A small spectrogram diffusion model, trained from scratch.
Model: 8.71M parameters, arch uvit, width 256.
Training: adamw at rate 0.0014, 7600 steps.
Data: trained on short made-up English sentences, spoken by a formant synthesiser in many voices, 26041 training examples.
Rows from block 4, named by matrix and row number. Rows with one number belong to one attention dimension. Each number is 500 + 40 x the weight over the matrix's rms, rounded and kept within 0 to 999. All counts start at 0. Numbers have three digits each.
# v: attention query, key and value (stacked) (model.blocks.4.attn.qkv.weight, 768x256, the v third), inputs 128-255
# proj: attention output (model.blocks.4.attn.proj.weight, 256x256, transposed), outputs 128-255
v.192:546492479519530524497412484487542459551477532564534512509460514507571524529548504444514530482498417502460519484456502535514479453482506506491393450491529510504547523547477473447556492536462510518519467491519454561538521532483461518511532539520517556450435440507476523535433483408502518486590613555438502467487518555579511512558453445518468493529476538465549451554484562594505478520496
proj.192:493479450488480481504519530492497499452513542508483568581504557544522520499545506461493451524495568596505475500516485476502457496501460487518558416573400570487461500508523536555516481557471466509460457541442528440399545431495530481474536474480480528516569573486458553507567503534499502459438459556541548518510472497509462511453485495557549510475479558555474509476466520454581536531537
v.193:497480464504522506506510459541499508471513469492466505537546480496448542502484563546522490565541542491513515461513491499465489514536577456415512458524512506487485442520551505465536497424462532493436473421467450545546527545458443517537478459526491530451486556539516487568521533590522474500520451481570469599438576444533519474552532487518518556512551441505504561512494495588496519546528
proj.193:544534542562528517579522472426531533539506475489566452507491480494550489522466513369511523480429431487530493484558495528478497489452496477510481518473481487492540571460496531546448517572541456428501472480559487505495493510575455442474501544450521491521434413462529456458553474483500500510555484501496524430544471509444479521497495507488477537450507467562475432605468542510472546475468
v.194:527543505494505527530530550490481492582450490536542487497522478466540542408531411515538533504470463455492496630505516458435524408484479528538401567476557498527497501452510400516536512512496502606615474463572536470484478522516547548509531442530472493568550510490476594527531456451512477489534514507469572529503516534508436460567509500521457438587536506552541484547428547508486552546514
proj.194:469500550501489524519349475512504517437406441520440536506535559491605532521467487538507455514471548491536509493465537463529486521514531487458566500461561501461475553533521514483480535520503591527507558522510457608535549542491466579479481507456469510494463536425462439492487551415534467503492502457530490486521488482497538526446490457548554474483532513497409535533587512397562443540540
v.195:555518546451441522478459484490501488506476486517519543584480464442512554493466488466539474535472480514555501488508488559456485534500450548452511460551538518495466515481502433495517483454492506540419470481473524527462486543495496481492520460518544533562526455523503493472460448528505476573483487461432442566536476466508490448512514512446462544501492533442567471563455566467533499464498
proj.195:501457443552552467524551512496489573538494499524473531470459523566457453480430537533517500531524539521430534553445467482536565513507511414522485489550445537454500526506471519578462459513515507457503504567524410489523494507567506544522539499468526520493439502566515571558507499525534446467519457534560521541448445466485541587501501511517436546513471509564466531513563524519486475502495
v.196:481468568446490572540470543516439457502563485561526545530498458552503514430544517577521498510485447556491509484490527567504512496602552514482528496509520536460407452554529525518476485468480508453521518545476462489482510541520515445489596534468495545532532462467508445492523507430530466547514538474435453488503515496541495447569518500517473507553509512513583467535501485526451471455509
proj.196:451471485496511472534532532414540541517468473510510497470502568451498515522446532461544493466525488475449481532464546496534529460460513479524520476566476524530496459488511524588499451530501506492477523445573520524514535496492530532431463459520428470496429519479483523597478487508492490475523437557478544489509533496499549470497528517545509556453473449552527515529436519533529473517554
v.197:492516484527487488509503553454443544404544486463480473420465446502418502534484541442494503534486499499524401486526386549478573527528497490463455461452542501555555563472460614493524497486490547400520588503518491493480553482523486533475507530489598485489444495455481425503510488539579488450502429571486452444430479598480516457435623424492483563418476517489565464433491486500463486516479
proj.197:493431455513536534499456506536509492557561559456556417531510477518489419480517514594512488460501550516520580538504483605500491558531569538475504556567462517564474449465499500533508637549507451530485453529566467457430446496505548464467494419425443480493512502438473638500540476550487536498550463511512509457628510464527434414467519555514436485543469511496493547450436515582464557440499
v.198:607512434477478500510477537556447579491493494483511458440457475606561580545494540496478493442516487455496456470467476509484465518562454504503458508440590462529501513447474452549513534522569499501625511487490520488572498463515439418537430486499424518496519485449441514416501488445541547580518534442454553518466539506510529604495557498440474454450455550502523519464496469432485500534508
proj.198:454511499508569496440450508522413403517507523514440506496547501464474490460544500456410513490515531506544529519541553511486454475478498509489525479592557462438490526478553555490467485538498563513443566527493486520559470524501552505489534467475480566484494448509453509509466475497477530481550456620480440469584515560536488498518542495530419524463506495500559483434472522543431470462575
v.199:444539553490553533437478480541539520429519487476492425498490556600410439467467444462459508487532518531553524487498449439458530501440379479467570544442448524441503542459469499504406554527503491465500497500511482528490493541456524528393464560448504485422433468442554495562487517541543469467466518500438360515504540574478441541481564536515499535479500452467504475513500518481621440579459
proj.199:535486477499506499516467438483561461513500442417512494478511386453468535476486478549556487546452437365501495526523398544463434543551564541558438550444473475490541444511502476440484491487509455382524453526557564490552538481549516464607543430522579497581544408525542636393506494468545533513457581534536546514405531501538515498492494502450508523507546542552486422472494507485427584430526
v.200:468541550436522540513530394484449468550489444504511489539563480506558553474467392473546514496534464432529547527519521498543456530426508520479527538501556439491470495565529512536444459488479526577476461461550511466500494475475581518511519473470529509477496603522462547457467440583420443488485517548548525474501439474494518487549492486537485514537489439498447507470571519511538477549494
proj.200:485498487532473453471613562488468418479468497500510481527405473500526519512523500525463460481463423521477475519484522472487466478521524506492531495497460521461485546461512498454464513453515518534592498528447414514554488623536393525481432508493555487518457499538497473570507538572548517494511448465424535448395517482559460537532560544440552420500539463440489625457430501551482515503472
v.201:530557534447479559552526505466534480492445591449486563574520479556441466496521555472521453581439519529467511493567535359506515426478509508434521534562544503482433477451533491518515435584436536546442614521503468481452486595450558442532467506531457491538493495523438515521514505538508547479476418478462519523466531524462451409488537547493475536589539487484465537446550530497529499604519
proj.201:504515515567527461547510476514531569490549545516512528440498570439554434507451497600522471518498481446470404509418468464550461522562503417499474486411555498482601573393427508500506543419534560439541513503552447582563535513450500488463523490429412517491493535502573473493552563473531484525564490466519543484476449464478498580483479414504553466568521471537461481532552457425505453485464
v.202:496580478543543526522452559486492517501504527458437525465486493479527434497538494482483541540480477521490454483553499481467520512512459501449552498473447493513520565531468607495555563479452514425508549460472497522510460513530546420465473516514421474567483486505444560494527513489517486467502504455492477478471528526493430506367490417540470474486538521480469490480456446456558553542488
proj.202:525441495427473455509547523522463431482517520496580506512539446439439472486469442586559577473457443454570503558508472496571557445544532457543513518552508513525570499570462510497496511506513452507489501539459482578554488573519565541484445472457507539520443492486544486465555490501458481541529528561529489515529479504510514392571562517454508533505501505529479494529482429526434497515556
v.203:552502576507479494551448499478489496518541439562503588561489516535519511523518500506484496484445516564467495486524422452445478542421438478488504469450512486508448512489418483542504518499524455530487473517457515441544553567475569460497516543501461464559568452431489470508470537388551503568439432502385536538535479457527474560432554514549506476513547527497537478500467549492516502427485
proj.203:531458417510450545510472529513458415530489503529479437474531482470465483512518499486501519502459493388532536550466521529521560495519529518478503581512494481459518487532519506487459473457549517481498487488519562522452477474447504519503494525533559522501442509468524515482484542523477534468521449503575437483523538554491514508487436464503464523551497484516533491479502436558448482467475
v.204:501467481580520542502450500507470486494489531480549478498537512510478503488499425517498570465576495519512571522521561525487491571456500600580422556519484514434451491449459530522462453517520463501439484477480479506523497568581585587494444549521507455462514506592536488445490495432518514508476455519486470502561454599485534555489444448501522456469499454489533518496479511498559522493483
proj.204:491499518400516504473505492464480448580477449522442490484557455503511571539516480480492489500477469482508472534501453430482538518586323473479492526522446502492489403593526495500501500485555500389479493513523621551606555491435497510508511465512510462590517527518464538463430456520495598545499571530500425534457499549503456512510586584532457548510436549496591521468551492517462512457595
v.205:420489492493460488476520508538500495441466615477578450496448473447520470543487447526470548538425473509497450596510446479517493477527501521498528501550459498525552468558417481529495528501533565527551528420508447514479477479514467483423437493486471518509453513461458481454491504537519508505477519481527525380435505507491434450452507476532523450438509485465480505483494492475452472489521
proj.205:529471574519530495469526512477459578532553521487437473564451520518502498484458456569520521468535506478464495470494466544426501469517471475526520571493562518540565446474560463465526577538499460549552489576498522506503411481447535481508508515500447507550515501544516505533520425495513555513456552480442520496485504487498489479548462450463481423527499479521479453526503489508469527531498
v.206:504497463554547514501507511431520551458501499510530445556469442503581537537532470520481559462472403514429433542455557490507557508540490609553494508452463515478581521424509523423508505542444450507554479586608545499575499483532408561546573470538570384473495487509510523512517416497454522572571508506572546528417506493530530536560520498482573439496425542393563476532433505510537487527506
proj.206:415516465454496401489442422509419459573515539534459481458527501508445529403521481430451460527509548549609491459534528496562474478506482458484534485525470492486460528554535547505505496561557556524485518480478506476454584557533550503519460471444491531510537506456457538489438537541473429499527491538470406534501427514559480524538536537486489526459534509518486494483487539574507502501560
v.207:524478517452568453489535491491512520510457537426492490503477443393518547536521575464541465528479504472425461480489504546510482433594540516542542467469513484492499440496527472441547466496474460522468514460590466513520453444507493541536550486466495469480541538437502598444493455516527427517516482500560512486519501475513512438503524501479465458477502531483477472499508544441440519467530
proj.207:468513531443523478426581557500422555523521478498483507499424540511475540429558479578467478422548507518520501486472537507532474475463477490525496552622510496522528550437492517502471502503488523535512531550453464537434563513506449520434452521526466473427457483535494393578477531579502456469560481495449531524469495485504554457527522446529546491489498516441521572525489454615542506548472
v.208:531469531494558525453547504535517490499562511503536510467529435544458406529471499460528557453526506461492502466504558549489556519486413498574458535495487513479548477499546501487521461546545460473507500557538420548434453502534521531469533556435546615495433495527506434521494505531501400525529574565522419548474504484566497471533493458546463499483475427558458573467468516518487472520487
proj.208:560508573500432531556503527501513519478486489440526454524455511504505502561553467419458445562517509503423517544512501476436510518506498499516542464499435454529510514559463463477463512559454451513506506476563558465501461427471498498509493491569479387548569477445462577460510481491570597481485507497400559535501516499445452500467501584459512507463523509469498487534483532491506577467508
v.209:520566438571489464576445489551508464475561501537552504513530459571501470535454497522464495529454518557448398509538455534461505546494540539436464468547491456580462561499504555560502540522481544436462611521476511454515484504480538437545557507544494528505495576509560521431466498479482540494574427532527514448481496525490511528432479529424499485538515450472525482466471483559546527535613
proj.209:501447483492514503496505563486496516528557518444472448557463504479524539462512524439551542531491495490526554462496517525558499439550485478523456556471474509487544456437465461470525512500535476494485434557556487475524479550547527446401460546429486557531516491514512474484511440540448503529463557575509499497553509547531475497533546559583451576487535543468448522507597558564502498447460
v.210:470586538511566547534507473531503497538475471479539505531522459562544516584462439445438469494491532462505403459542434409524454492500476495463534518547502469562496485525457528505476486542581482500483514488502515507512526485547557393451427479525425480482503591493527479451510477474506528483452492538487519515556537528431566568495525485473548522455467488515417580492526437512506498546507
proj.210:506477477516449481455518490441447493553475552510502446546534463431499480430547461546520501505509459465499513483501549523510505465560552541485489478449527490478484465485447390448459585495511563484536500523441516412549499554523498477550501499537551487567462513480532515528561507589514521518527583529551512503416454546467385426550511498531493490507558543505526530438469459547458524428535
v.211:491528532484521546491555454443557479495453490484532486501486455438578496448496514520499474546475501473519456470495356513553446481515600469462415496556532469530502474524442530555485451568491573514573561414582478447441483472445511527531470461505501565451482589526503503386469441573519451526525548508581463458527530448474562508568462512464516521510471546493518475449460472438450511514468
proj.211:485469484523433468444504509496440500496497542420511468557471505509506482465527516519462516507500454555460520532500584491490468571430499555482589523561507481501517581431501426515515464467498498545484469517456420450480518513530440525480537522476550539462434503514465497537521557573520511427503436526480539511559440543532440439465557480513519432512459472483454561536450534473528482490491
v.212:491531514455469529488535459495555489487482517532481470509546591481396450541478477551468448464522495497548477444516445493510471498577472500457560484529477488461439511552569507489486500481548484437456529507449391465485488513485484537469472491428464472490478526486451489439554542575474479466516474474537470549528484484502546487460540468562469471532601443574477491489500525490498473490526
proj.212:572469524507536508563549540477504542464546482452594544472502460475593446511486592502543525500555510515450594445458520552458500543442467530486534483433518492552548542402433597483485555511403461492512502462502532521496484487497540384479522535482505533517454407464486486503473531446503569550522561484487581439500528548470495496512469520471551479573512440507492556486532498533402557446475
v.213:463452521508454545489444574419430445544564519506569518478471548539529507472510534511513452521509455539529566551473421512482498489542603492521410420461481444441473550508525545521569511437483493421513518509566501485536563517553480534519606476541518550452447451565466479512495506487497455523598515487500476487516485503575533491418497503533432558498457581499534444573425514572483533427538
proj.213:532467500541444535607522566507529531458494500529475504485438576465475428573436511441426501508453546442477476451469512557507461457475436466485530517537501599537533528486511481471545489574501511570445501457460492535416485468499555504440466531411474544467519519427360472490513488488491494496451410531495572507523472506466490497554519498525533492531404440460430563498553507465591518561488
v.214:533498470438463492443446450429514465510553476517407500472500563535518530488493511451531495561488443437492632485450432530438474500521552500487498527497523458406405477493481504511520479499463526504416511475484519459520457525558523526548541477548562499462520506514527472465468552501505534523476484556490539503501462493528528513512464525537531457518572495501468520508532521549518452429497
proj.214:492523522517533432587622496475544574421485468513542563531462461481505479523503525529462572480482519520502457474512549510562489544444409423464490517472506515501569571483510441548525451430482469461521470528589485470455493544496503523488481566491463533466448462557440534550544482541488431482543488476523470461493533534469499501472499509538517473464450452465561470556550524435476540509521
v.215:531348450502463536405529488521520504547527507539487510461531480513445499499499436486510533421541473448458555469466582529480464482536527525561473454544527503474496462454517501537513549454523453473438416493502496500464504504508542497537474504484525534450540500505448551506475497569465522562531526484545397590476421410540539488498504456548477508517522402488509516494476451480538492471563
proj.215:467515655509505425529478465537516475489513415513485518440482542492525528559478530510508527515509522455469500437517468436408566497433437497516503486470507480600483543559511568508486419512486438405443426434467493482533519524550441506467521499507554491511452487459466478482551546417509521511474492471487516502469537470505511525528446490472476560469506499564538453487506558424499548467478
v.216:516477466522579554448475473506439512539476454529499547424429480510516484528484503500560470482498473519519492438488546446465504499438404524487472479522495527537519530466383458463484593555522500575584465505478483471548501493463533522488530535567480532449486451518550513531505493417494469536423548513544518555472500378510508525530525552484512553484471478492534509523452472524559539514500
proj.216:487495480576449481523477514485580427505494515542440473518524500573498502437578518446454501516480486483564478509553516492504505458525482526530538466482448422444459526597523484529480453512487518483437527501527588524509577522499451487523544475533489482479540563411450497502512494491463459477519413565478429493537506533506488545507418458525511477449517604482518471475490525544527588497501
v.217:488518534482511524505474408523517507533459486490472471499507415460563528519481500526511502503518506507534473515486483444522495494456480497443578530496484505442526524458438472483432532522483512494422575487540450524487426560495480471472465476514482465474540558515481451541528443546402531519464408513550541511507462479557484525486495488483561446452475451467474505556488439481504492501509
proj.217:464539462509504517524592535491404563468538569497576478516462522469458479439521426527500486390535503495496482500514548531452534564518530514547501512501512491488504546577580481481546467484476502520549512552434472466513473520571527514549566466481476464491540448482593461524520478512515434521500550466490504478495550524451554454499459503516479551497553547502556511492431547568411608424458
v.218:499503473458478510518531560470529483556537459536515535473491541522450432512444580500474485508537557445480562472490522557496473544505395539526571496485456522556489526437614503507456488447504496496452450495520573470454457513509529445476526540499493526536525475543533463533462579480521488488476527490503492571483465450544519491536557528556521391491547527533503521542521450494545538481454
proj.218:524575540533642508441473457505538483540543421506529486464500476492465450500529485485541536553479467508498533449456460385555475509509513487514495527500570411477547493529451542530526523445492496489542484535456499579556483525463478476540592482513539483480544422530482468559434540438497465560519508478498465530495542519421581611526444465485496589431503518465543503502531489471486517501503
v.219:477473446522541461500483480543489525497500557532516481461503451506513567456568485575579491448485507525518546518524565459549578414463500547562548500475431515486532517512558422452523469479528518512483512488417475484459491491471550554492447518472550474473527448539516566581532531478475517545477521498464484504468520535497463476513519555477486437505541491504471504486561521470486458498548
proj.219:571509547497513472544503447492536487477468454517431588550553495479457440526491508516515470497530612505479447504488471453440469526501473475470498451497546511515446503536514570543503486473529510505564483481501480525559501451514443522498499545537426494541514498485487460418498447417531497551551534535524477507543521558443479527479447486570491499424474488486527546538541465512500496529430
v.220:492505475501503516507536444543430558565550524453507516505505489497470449461487463470509585459494495519506505472529507566546524462418423498517603495513520481496457535414510574467507484530574519512532429533532433493429541525513468504468484503456503499455424520538499536578529556497521555431412509530454484627490526534530461513524480539520515452554476559500486571536524436519458535496523
proj.220:477504590526511471500522487530538457600458361552538470492515440521496515548447489573537454453471436451459489513497431459466541467524569502500538492421541456524506416569491531470488568545529474464510516445523578541542497460527509500540476604474509522534544490559546539485495467462449497550627577542555498471452525462475426495463473466517528508490531522503529480531484494502569463532549
v.221:557512571490542496499476521431495551435510470447496488500553529586497509495530508446517583453499553451504525527457523466513559506493506470527502476500558501511542541439529518433480499478509513458421476514497430484564525490478455455477501538476512471464443448513474557533453483569520497556395512543503476522533527509525523608456465576455462481498489506525540538547542509523459424506514
proj.221:502487432487480556514492425532500567499536447505504476493488507509482510481554550543459427520489626493486486477517448579480453544499486525556495502504464548544491472533477477536503497506532463462541469482524551467486510411471496515537478520500541508524547528475482507486464533496500497498528530517491491492500534513454521494545547428531425494527499503484539419496472527512496570469554
v.222:528534472489490438515536489492495494475477447437467443442513511529504551548459536535467482493487474477457501501495459546526414535631536488460526518492507523509546454491464515509511514484481510449506536505519462463542433430436493454562453484485517506442544472475584534408464485520494529515468510512566506468479421485463575525537497576504437472434509545505529540500494531460554496482520
proj.222:470428464461522611479512506516428468497537484454516584545450453503489495440527473437487514479538435495513448516574570457430495513428514499501511448551477457515513545506519515545480512464472495537553489509499508478451505493543523531526520475477450480568536466516413445499507555558575473472487486506453485518525530516521510506492476499477477440532482498490542506454488533531492519459450
v.223:512453493501482458526478542487593521452416480418497397503500560483529531497483509539481519482537448519482546522518517470555525411523488549550552490524516415501484442492502448450472542516498520575566512588520511520453540459452466528443467536471440553482521444455476581512487483516507540533395529447558470560538522487525454504519515513432462472477484525521480573461526414456534500592471
proj.223:453542524568548495479416374529495498491533545497507515459537453532452526419492500464547506452545496540534431460506520498515460550477484434524488469419560489540486465499533504532483467450491511464540560410503532528578529441524495485457523423502479497507589456499497546477533499445573488541556564492474490507440489482446545493528459455443530513418508573487501440499525513478489470401489
v.224:530477522490481496467501561505450524459479489515501585529394479404461518531491469534548464565480586556470546451485490508542557473490468501444518468461484518508480525500505530503554520490534454556505544546478495466486531562505493461499516512519448481451447442466468524530517533547500446501484429497463459552436486507435468458503557475421493513442505454510465428531487472467501507470417
proj.224:492459493483500447463494492576510570496522545542453419525580465506470465487511524543460509446477517433564512524468506471487421549494529550529502545514528541484566544531507508480499508519528439483434541519531462512465457393489474560518485425497518515440522493532509553419565520483513491528526465514545534524520555465488551549477515509554468466544412543504496527501482518508512497520537
v.225:459457520521584490451437508504446450535509575574502500444541520499488474414518483551489497492490483500483576458481510492464512457536508463529522450482498507457530533559427441503532535514489367507508461529535490502471435512543474467511525462531490520438470541523425500519503509500441524461493533497475471491497515493564539458492409510540496543537484495514453518589481520566555487469512
proj.225:512514493484437508518531464500593525483498449528484507469495508537535508502476437409408468524503543464502499430469482476513500507571427511505495509522433494509509489586538538517533425539480506492494457472408500556474536500524529541468480549477594446518548443436445457475409530451511456496465478545522511540466440513453453589548512525470451483501498508465525506480549604412501508576573
v.226:456544495497533517523485557515455489528565485570481458497492504563480544542506438499472466475475509447529475546559492495451511471505513497476531521456484468477444503514519522554517609461549508449504477502529521513521509512480426466502519497471471507544471514529507542541486497456466522472530439473458525490436575460512429506475553549518496496454578514482536492519513504478578509517466
proj.226:493489483553443505442515485488503493450467508523541535509518562473504447484579461537511499576528476507486473481468511516551490515467559512514531527491571511459561500476483484431472506474494539523521515539472530498495558517527571518497522484502485456511505531496527479490547431527497466514452523484507455492557439481540578497448495477502510519454498491545488473531581494436486550484467
v.227:506511544494507474535527502474489472461502503465455541472533520505450500552508515475508459406499486466532479485558465472542451574532500508480494572493503483534471491476527542477485528456471594489513542479475574471542508487499564459476501483536503479562513501480583435405439479485482536394354468550467567496491482513436536485453530593508515480460507537482509559462534484551505502468490
proj.227:490473459553456558459546499509498538518507508511516491541465428530519441486503445529579599520548528465568527521436532512522491460502599493495564498522551466442521478451349473482438464494524490556499460484459459469550449553457441488555477512425448517554404493580471493515492492576528491573569488529529487466545484499573551453476523471481395495547498489541560485475522449454467444413486
v.228:415509482567546419545455500476553479430441592527521518447497558570436440445479482513481479486493508532447604574500495547499489511432485509467436470513534464487476502529549498550567411575494499568463485445501430493514542530478534477474393521456486502503554501427446467610532535493549523479533519538505460450553518562500601513473421466631484614499485449509529585480443464521450452493562
proj.228:558477549438407563449500466543555545434549504450505508505527509541575505581471452476563500531494531455485463503470390435441473524556447502497480553446451509510574468482480562423501550491590529440549474508493552531537545492488524480524484513510569483532483495467445530432512520364504554470465547513513516491471434461478499464451552498482482480586466434569467456549586494468534548507516
v.229:499412482499503545482535513522440446481440490486461477511473478548516535514476502627442421498461575534467500560521520464512564501438465462521473504506567417583543513425495452535523482463481420544547516538478550390521484549508537480534489494515475467546588475501443510497525517454519562515511473500522542473524491478439448529451516517493491476441523588455513483463552471476449480483534
proj.229:509557533479536430455454505499526594465528559471537589542527515433502496495477469460534548417481511474494442480501551471505505519511516535506471519474524476463488559481509510425490516467506653478452511455420434541509572579523538501505502509517535500471436481531574485492447487466483474582517495510524481490440473482474539486521464457559468499508472417537480542516578508477536493452451
v.230:527513495432508473498466511514565512463539546507466503505513459555429480533531556456538479529530515521525546458426500555452527533526424446531522536518490546448554523463571497502501515454509558473427507540530444496454459561449467425461612561454468535555495516414592527528502516547544529489496455527498485543491557479492512424463514498540473530507570544597560476490475479456549421494512
proj.230:491482510621456515587461478504507496503506489513550459536523539452419486521484473447442555516462556511428522436508502518567457496481542481455530490454503442550530471527418433505539454464474448476506505514532544477428435402491506469520531480556481517518562503496496533540564572539445513496495512498536542477575471488478505488470462475487496518472485475507499510467500472457466597486460
v.231:488524540404629517494534549453510561467443409478580502482523491526619529578476490500543499494506471542521538437516516469482479468482460507587488474506508549477567524493528471519530466492552492613544467505540552500472538465537497534498524585550564539520562476437471549456487512467479493552465467517580510485491446520483577482485604461524490459489491460472485430569522495486396489449489
proj.231:473513518476479493467491451585395544489515500515492540529502544418469490512517540481474421455527570470506484563494519479477456544548510507496452556542539446474427557477617569480477572457498504477441582561438462468553541556497436600500523450483544497427449479551476466488476527528526495577610444437450480453492488525529575534513490494487513409412454472517531454494478489634556545522486
v.232:540525490450468498495412568463440451452540489532423611437506449539469514481494554514498464450452536484469446438506497424489568585534448546532476459477484480546490467417536471475508429489552457522431437460453524469497475513478499480468549560570467455605492370452486499503512440428539450488506509516384458505434425475427443464529542459513560461486502543560541509542544530464502524438556
proj.232:491474462607455496595470556557546568497494494564519533521488518469470422500553534492526531450480551476542540554507540489619480449491558482527531473511564480515502514535489513491525502384474542472482588478494482490455482442461529528473474479482486581436508510531438500482465546477488484543588415468574433502522533558546567557484470438546491519432487440480515438526495423523468467526425
v.233:519569608537529514551430523470481470489582497516522565436485468530504461439528434545472505551502497541532491533487432468575483534450485547482422537527537480562480547404545535476574500480457492489462557447487459493506542535599515452487467491485483467574522529530524471452578429489570435523571443442448507411474447542425513553437475420498601461490450491588518481538532467530542441575475
proj.233:473438473490410509466580583475448521582470561505476484526531488419508553597451501573473533453454531415532508513487540584503418522517502470480539584536524537468491532531459429440504531448578506469514507555484526507491451515411549538481468493518481560464458508440451535553511471506452556536462487456500502498461564562496465433452576498591499501505582437415430492437454497570501543447528
v.234:480523482402515521502588412529536519426474399448553479479558520550471475557472559453461482528526531517524524504466461486525496520547466494589623489502491515449562487452484553527530516525531531501515569551500557507487467503477461579467483453520523463478467510517582563532524457553448507511457470504578551563468506527471468552381580590495532454409534485519431537472484509418503488536506
proj.234:533485485491553522429531482520445514514532477472508495491505457435436531427574514546469430530503492538433474495569532512536562511479451533454485491516470503617530478489456478533483521534497405499510503516533545499522478458558430504571478475522545456496481466475539512415416463554539496562565593511498444548568547492522481466482450551483472516504448528471599480522438507612456515431432
v.235:512515483446450520500518488522519520527481453506497529457535506489504529505460477418474514539528492499493517461565406587479453532463503433427556525565492512409487452587521436524543521383463534425468560419475541523537455494504436430503507448527571506524509481478523436549541471514459498520526489454553523560505491459489547508491526506524565521506599409524449452535499505505477494449509
proj.235:495466495524579485511596578469488555533536505494561499557470431481490443505516533542508567474507482464500546565499520500399541518532566498482509466518531455508564525428475559532543503554473444473486455515567436435534454511494532529516536515502527467405459490603565497390499554523482535512469455535477530411473483520479482500462474510468455512475486489495537492521467467458432560450478
v.236:428528496520469476473489503445480547483510491509495517507490503471574565524544518472472474486504549486514518563474520487543460472502452491468491525512472512528526622476517551469550523519503478437489448556464484536518523545515445501554504584594537542484502436479525496501492458508507595517511519499539462465496507535544453494505526415507453479595498470500523489534503565483493467530478
proj.236:571438443516477420529475511491514469549539522563489540480501522498502486447528528504542560479493460462526498416524491466473459469442464515507537467488469507563427461477505472484495536530544489561460559498592512419467561454505483451439552444438480496499524521517453551545467539505500504502479439615534459495514409478463524572523544532524571558512468517489481515440507476589543526460511
v.237:488502542486541497482619437519501522480454551486515497510439477517397498441464529434504537571476475494496478496493533507503553504463549497516533475541476491557493538530545494429539514608593557554498495460529487483456544539506514527421451483451469516491470449443489472569536514590538493505454527491493416534521484612500478456524424497469489499525495572460453534469463515433500462596531
proj.237:504549474551462388542380452495525535479490483448549439588482520504529526534483458584473447502493495523418439500538457600519495469502485494408492567516551493488539475481531470519465470532530484446593505494530501557485448517460497540531525471513512473482516547512556579508564513451507513500492524475447564528462512418436496519495557449489590509523484520510515490486487500470554512526553
v.238:566484496531509548514505549473480479482499514498553474486438474492473476579549514479484480515482495494501488539520528462500499518525607532484443506510527516527565464542431494504509487430517542483589499509497574485473577510489489494520522515479448537482458458511538443534551495456564518485534587515473492457457522557508461496500474521446496514538467527489462469549519594537496519426484
proj.238:521499469481417503536430532497493506520524526503443488435487480500486477457556491447545474550509522558475499439517466575512488506473475474478524527565498525491442516506540541525581530570431416531503427507508535537453442495474492495482486470494553525533476534496440539476436478509484489446518514508506512488504520477552565519432548507489500495509461488453472552502531458504512428459524
v.239:476483493475530471523499533506439511443466529430548437536485548431438452504518451513457531481521464512511514502558497514508578451532563617481458458489439527452533478564428497456463481575510523491542544464516471500478490476544447505500481500467504513532447517487446511500561507460449529534485522565457508459498571580424490489451453503530480478426499563455445516558476495486499494560471
proj.239:503508484426554494429500467468526500491503594547454487523519517525544507469566491451516456510480535411475388515465497497530514489530465490514475524501584450521500489486491453496508513472546473583552483559539504520519483471416516555401449510487447453496539504474512511521453408458489469479514556543523519524478524515515483447515536460457555523533464480541512501468484496484455496438507
v.240:496457491472470533488484464476515457556436558521483481562490523422548563488490494465519501493483434489514485459469487531458437509506539521504540468482450464466438476529410382448524407455528484457612444453499414493496514476517522537529442475517441506477436522534479532458530486453468450531462546488515567529538570489557462455548466513475460460556469477517496482479499469496506522533483
proj.240:526547508520533413488474470498509562439509493535483572477387599539459440520526468494476490519573502546542458473533537502541486416451486490487464436539495498513548581480581587534535480513444535569417489539599489549447465497520514537425474509425499538506514580436470463564484531518488504400494438503470522556503449508491496488462458525529570486469444530396493621533513531410533425546461
v.241:486510545545428419515541511531538557445472460464506491518470479490449532513451462495550582489491446488536554480435518527471550480480504459456611528535468463511515528535532533458459549501475594570433528494475503481469550504428552546530521516526548533472535491515581495496486480519537534467447480502439538526546486519532539501523604510436496561521472528460493505497519486532539450621492
proj.241:510543513530532506492487446421534510525489418487540410496487504468446486499442556539542404531476483519450441504510536501545518521407587552482529503458554525530482526487473470470438448435493493522558503483535549474453532467457502478444520377556423440540493564528517574559516500483497418575506494491568493543502504483497488546499422513501519471456534477545506451510513511452488493553488
v.242:462501443446466510493456599451490440585490410478482497490492502529424574554445448479505499538518500457518519556507517513516421489577506429528542494549530519451515419428512486475448485449524493516515444495551513464481474487458559510491460482518572494471547442490520550503496488479482535474484514512388469526453538477486408488543511563514474490502528546539484530506462524580471598477528
proj.242:529544511533559501519518409521537566481548453509502511501496498520615429576463565515544450442501498515448489503469586501501581520461508491516449422517527498512502500517499464523557436448466443430504549483503484592513478452504438521456483480561478531453490544484512459533431542514465518537584437491520528543468569512470496520433531522504539449445474544490523481559576471432545435508474
v.243:512523485529492451452448528502530551556468464560525497514478506536490552535521456506483565543509457566486478520559484481572533505397567532500434578492481454548499504449494409516503533537504497535463500466483592542520400463505513453467488491559497424572599541473484477513525524471465505492483485493542514463498487549466441568505443514521555521475470521529457470526528488598452459416485
proj.243:520496490450533530490572496464454430563516594469453504465555499503519508512488460507501464477519519389564552595504570503483491488571499477489557469467534512396498482525496531432463468435530523476504532465494515488595523629451494548534423516500507527465484514488486465460508500510526499553516516550465457433517527511476500487507597532493505479515553482468541508516504488473503512480552